From a checkpoint of a small spectrogram enhancement model.
Data: 78125 training examples, 17.4 epochs.
Rows from block 5 of a small spectrogram enhancement model, named by matrix and row number. Each number is 500 + 50 x the weight over its row's rms, rounded and kept within 0 to 999. All counts start at 0. Numbers have three digits each.
After each channel's rows are labels from the 100 clips, of 14848, where the channel reaches its highest value: "band" is the frequency band that holds the peak; "strongest on" is what is common among them. Only what is clearly more common there than usual is listed. The data: struck, bounced, scraped and rolled objects made by modal synthesis. In brackets: how many of the 100.
# convs0: first 3x3 conv (model.decb.0.0.convs.0.weight, 128x256x3x3, each kernel summed), inputs 86-171

convs0.35:455503500500471486464411500523523533497482536519501579479466531502514477522437459509561478600452478475483490444500473405449500453536527552516587549465521489458423502500464441519489511570600557531523481484477527416597525517485495534498511584554526498546458429
band: 1000 to 2000 Hz (46)
strongest on: bouncing (46); clamped rod (37)

convs0.60:500500451500578411434570502495500459509490510488445463553508378500484510518531511492511500525500483500501403563617491543202414473495498536478517333476500480482500508560435483478476571573573486516524479480445433466471500513490500476492474527589500414576342501
band: 250 to 500 Hz (33)
strongest on: one hit (43)

convs0.105:495512496500561449550429441354412479500512487492460437451418500500395533475463409522498401537460500500540316500484484614439516402532544500519588524497534566490500500468547498455460512535530529545509542514475456463516466570522519568495520435483428466533447543
band: 250 to 500 Hz (38)
strongest on: one hit (77); membrane (45)

convs0.5:400457459500453500545518541539512460500490522480567546477518473500542368676500431509593558336500500472465525555390518588499423500424488555495476478510514488504500500557510523459511505500573521586535479524499475493483504515557524510493474550454500515486518444
band: 250 to 500 Hz (46)
strongest on: one hit (83); rubber-like damping (62)

convs0.80:500500509480505470519488524478524480425488420360586522488500595500561497408456332334478500500474481480532500509515505550484351475508445516545466568466511490360500488531500511400515533533531484474509486486523468623563485462548500519504470603473526428496504500
band: 2000 to 4000 Hz (55)
strongest on: mains hum (26)

convs0.123:520516510504514609531506386487431468529550474500451403445500438500473458527469448493355488395382514437538477361516500481457526494489500435526461432469500523515520516575411383518479532486400424500516541437500493512454465458552491470487509554488486476525487504
band: 500 to 1000 Hz (43)
strongest on: one hit (82)

convs0.97:538482558419517519484497500456505561473474421522459518500433500492523500491421384436551513523347488518520564464573500437543545490523528448532526533536462434532502500372516497521589497515514524519514551558519502513509491506486474628512482508500500499507510562
band: 0 to 250 Hz (54)
strongest on: rubber-like damping (58); repeated hits (42)

convs0.34:530435489639480633527479567486408532517448535507506617471531413507475493500591524475555500530409486515493492398519500470532515543467562505539514463570590500602471509396455545547515557481561596443500466536503500502498468417437500467442511518465468527432479529
band: 250 to 500 Hz (36); 500 to 1000 Hz (31)
strongest on: one hit (50); rumble (36); pink noise (33)

convs0.0:454520491500489534500586566500500476512527543500449470490550451514500483500583626475500500529529489501509483426500559533500572524500363509400436460500497495561551511515386326479442540485583479500545457610478380555509486534491500440447522403523543464340494526
band: 2000 to 4000 Hz (51)
strongest on: pink noise (67)

convs0.47:430509511500500508488441531482465522453503528508553500452528490500441513598484525490437456425566459518520500430459521486500500479530513526680480549521529587339494500433500601521525505500464483494510487482507559484457536515507561418453439522548493441521470510
band: 500 to 1000 Hz (30)
strongest on: reverberation (69); text has "room" (69); text has "reverberant" (69); rubber-like damping (46)

convs0.83:527548567558516487501522500418386500523483484535481500499514358462478500500516439610455480515500459476503525561446547517718579426500420500450527396511474413507422503532447522510496486481528500500493489445514569445490507519582504463550502484500445422516516616
band: 2000 to 4000 Hz (52)
strongest on: pink noise (48); white noise (34); thin (high-pass) (34)

convs0.77:484536507500489430548454439500430520488494492484518468543557518530438481444455632529425460582458480514440516476500539546484504525505556500512429535477588500528479468480540511495464481500383555468521504538439483526484519509500465517526440372483516628309537478
band: 2000 to 4000 Hz (58)
strongest on: one hit (72)

convs0.22:472431508500515472476466550492514526457527477525519552500515519521464483500510500500512568620511485504434511449445518401540500512438461475500564500442521481500453475497505510557372444511546571473542518496595495445460508436577534512578578556532462580566575604
band: 500 to 1000 Hz (54)
strongest on: repeated hits (75); glass-like damping (49)

convs0.23:500581500538599500500511543593527490500538519549495555441500566500500562543516500473584449428513455478560384415425520543469500545532500539457536431411523500571463513452587463500546455563376587504520479435567403487461542574452500487541477442534664443513507525
band: 250 to 500 Hz (31)
strongest on: one hit (63)

convs0.96:427500489509460541508511493448449371454457488500524396547508334469503469369500500500531552494520480534568520475506436457353497484537508478596500515522590513505551442579549644491389483530495538550517487556472507455463546510507540414539500489460519531450500512
band: 0 to 250 Hz (74)
strongest on: mains hum (65)

convs0.46:466402617500500500383469514500509490394574541474488475512523435548571596500531500475461500500469528505466510692417571422488457511465434500515550500473468500453518500484481473469458500500448531467492512556500500479463500482451500527476451530528507486532486547
band: 250 to 500 Hz (35)
strongest on: bouncing (94); rubber-like damping (61)

convs0.15:446478533510509348500500491396500543539556449522492461484527486500430500500508500510525605519486500506470500470513436413535614521496482475469449481504500538489456500483536536561511510482532500489527486453542500409482538465475487446481485506530475471500475475
band: 500 to 1000 Hz (41)
strongest on: striker: soft (75); reverberation (56); text has "room" (56); text has "reverberant" (56)

convs0.16:500438511523516556508532483500513469372470565468582510491568504533500539473432462402500489504391369515520500387534623504533514480533501547500506518621480519456500461489520535430517491519452523540489492480492450500500547460500521515514475561481500500428480507
band: 250 to 500 Hz (86)
strongest on: mains hum (82)

convs0.38:664521500500487500482456400429466454500509500520457535538500451447544539382449535481254513494512537508513524411484482364447493530486504426479491490450511519500514474510474484454491457501462491508527500523467516500500507486466475517526493440500514519439521493
band: 500 to 1000 Hz (42)
strongest on: one hit (70)

convs0.79:513247507485448463486459548523626500474485473468557540455494521500536489575523482456500500413574501500444521491484533452611451450459400540423604506512500472439559526528433520523402478485483469548502488477504488472447526498488510555572500502462478469562517532
band: 250 to 500 Hz (77)
strongest on: rubber-like damping (80)

convs0.115:472482480472500438445560567500513581490527345469614481470569480461500593550449198376535508451565515417585518455518454521481461471482455500552491511500447478483532449514500433511510500500466508493487500511452610535547491488560500592454430510477500513462402491
band: 1000 to 2000 Hz (33)
strongest on: bouncing (65); clamped rod (41)

convs0.25:531526290555512577519452408561461498473500500479391512496374501500511465384536409559490500544500521540501511549490554500546528503500569516483500559516504500500487482491556496465535477489549500492535500483522544459301478458458463429486487520499570572562526486
band: 250 to 500 Hz (45)
strongest on: mains hum (46)

convs0.121:500500268509500475541486544576552396488511500489492520458604500468500451469588507513543515461480489490488515541483456493442474577510475368488472490489526460420488500477469478531530528527568486511507500511491636430460500518444526549487514485524422545481467480
band: 0 to 250 Hz (43)
strongest on: thin (high-pass) (50); white noise (41); pink noise (34)

convs0.72:500521566422500500652455500490451554487496478601506558473546409354509500514497500362525475483500500483544500500500500542515457524509393542492548658487544444493517500543578486476500552468538489500523486500516491517489469521476500529513529452424579494581528500
band: 500 to 1000 Hz (66)
strongest on: mains hum (88)

convs0.126:521499500369500491500709573476427510478530418485494489488484437487448493537460394500519529487485537514507446495456489516531527483521396482359516484471438561511464510500431500562526612508436503500536533505485442481474512478487434551500478519533480505453472554
band: 1000 to 2000 Hz (38); 500 to 1000 Hz (34)
strongest on: mains hum (58); one hit (42)

convs0.18:502512636500500495556495565476460582480495474424548498500525560500486485528417417360500483470478490509435461512512608500500557462516484500618522491473511490453429533500500452494511524477507500520437404436550500500521517546531500497472448462477483456493530526
band: 2000 to 4000 Hz (53)
strongest on: white noise (66); thin (high-pass) (46); pink noise (30)

convs0.12:500565467421476437491483469509533519485548485461534455577474547478528570436418358344514500519481478541457532500450466497500518499527480444506515545510536475549519500453500476515540473497499527508488515494533474370500489475536489525500545479565501536503522485
band: 500 to 1000 Hz (44)
strongest on: one hit (43)

convs0.117:500440500386500386512445586504500565484462487537494666461445500272554500504456418324564436569480500487474490473500473488453469468532415534532535535516481484486485512461471513499471529502535500489495550500521465504511477500495515414515549529558495430553452500
band: 0 to 250 Hz (47); 1000 to 2000 Hz (36)
strongest on: mains hum (77); rubber-like damping (47)

convs0.61:500499514520549636468500542504524552500451596529600512518477468460500592529489507517525503522327487562592516386489420419407495504541563548505510520501519480500486496487485480532520459534625428513552507512497500487470432500538493492511461475498448400497486482
band: 2000 to 4000 Hz (51)
strongest on: pink noise (45); white noise (44); thin (high-pass) (41)

convs0.45:521487560401468445558448581500515378471479501575577486464471536266500555486599377403549532506391579484459538500513529500531471518502475514515529552510548484522448505458528449506504536518553458515526497472460480525486448470483500507505538488411452520574466500
band: 500 to 1000 Hz (57); 250 to 500 Hz (35)
strongest on: mains hum (89)

convs0.107:468542527500640539492539565567483478578548500515475491456477500471458523540521516500562424384536556483522442420420500507500452522519540476406531566437544500456504470474452518402539468461530424422540481470481542486552459476499500456489552586553415601474500434
band: 1000 to 2000 Hz (42); 500 to 1000 Hz (32)
strongest on: one hit (46); clamped rod (35)

convs0.78:531494524497500500494512519515500568506456500463470457500491455509500456665207490490491479493500451512500489500477528535406564445530508429518482544512499500514473461537515392590558518457532458470464487449493545513521503491529514338516457529458449500493463525
band: 2000 to 4000 Hz (70)
strongest on: white noise (41); pink noise (37)

convs0.42:555496601491543480525412500477475595515517500427550454431493450454500555494485540505533390533450462450567433391541584525285481450485525474521524500517452521496490485476490487484581535534498474517532476486486543554514500482396516515529419535407466500488531457
band: 4000 to 8000 Hz (64)
strongest on: white noise (51); thin (high-pass) (48); pink noise (31)

convs0.1:437523419529498500509519500500570559401500500529500583526506516500470398582527473454550516458540526500395486500402500530525442470492428467511581507468492572626499508396500486544484518500516486500496567477511459435440525486599500507553528502478415474500342487
band: 250 to 500 Hz (67)
strongest on: membrane (54); steel-like damping (49); material: glass (39)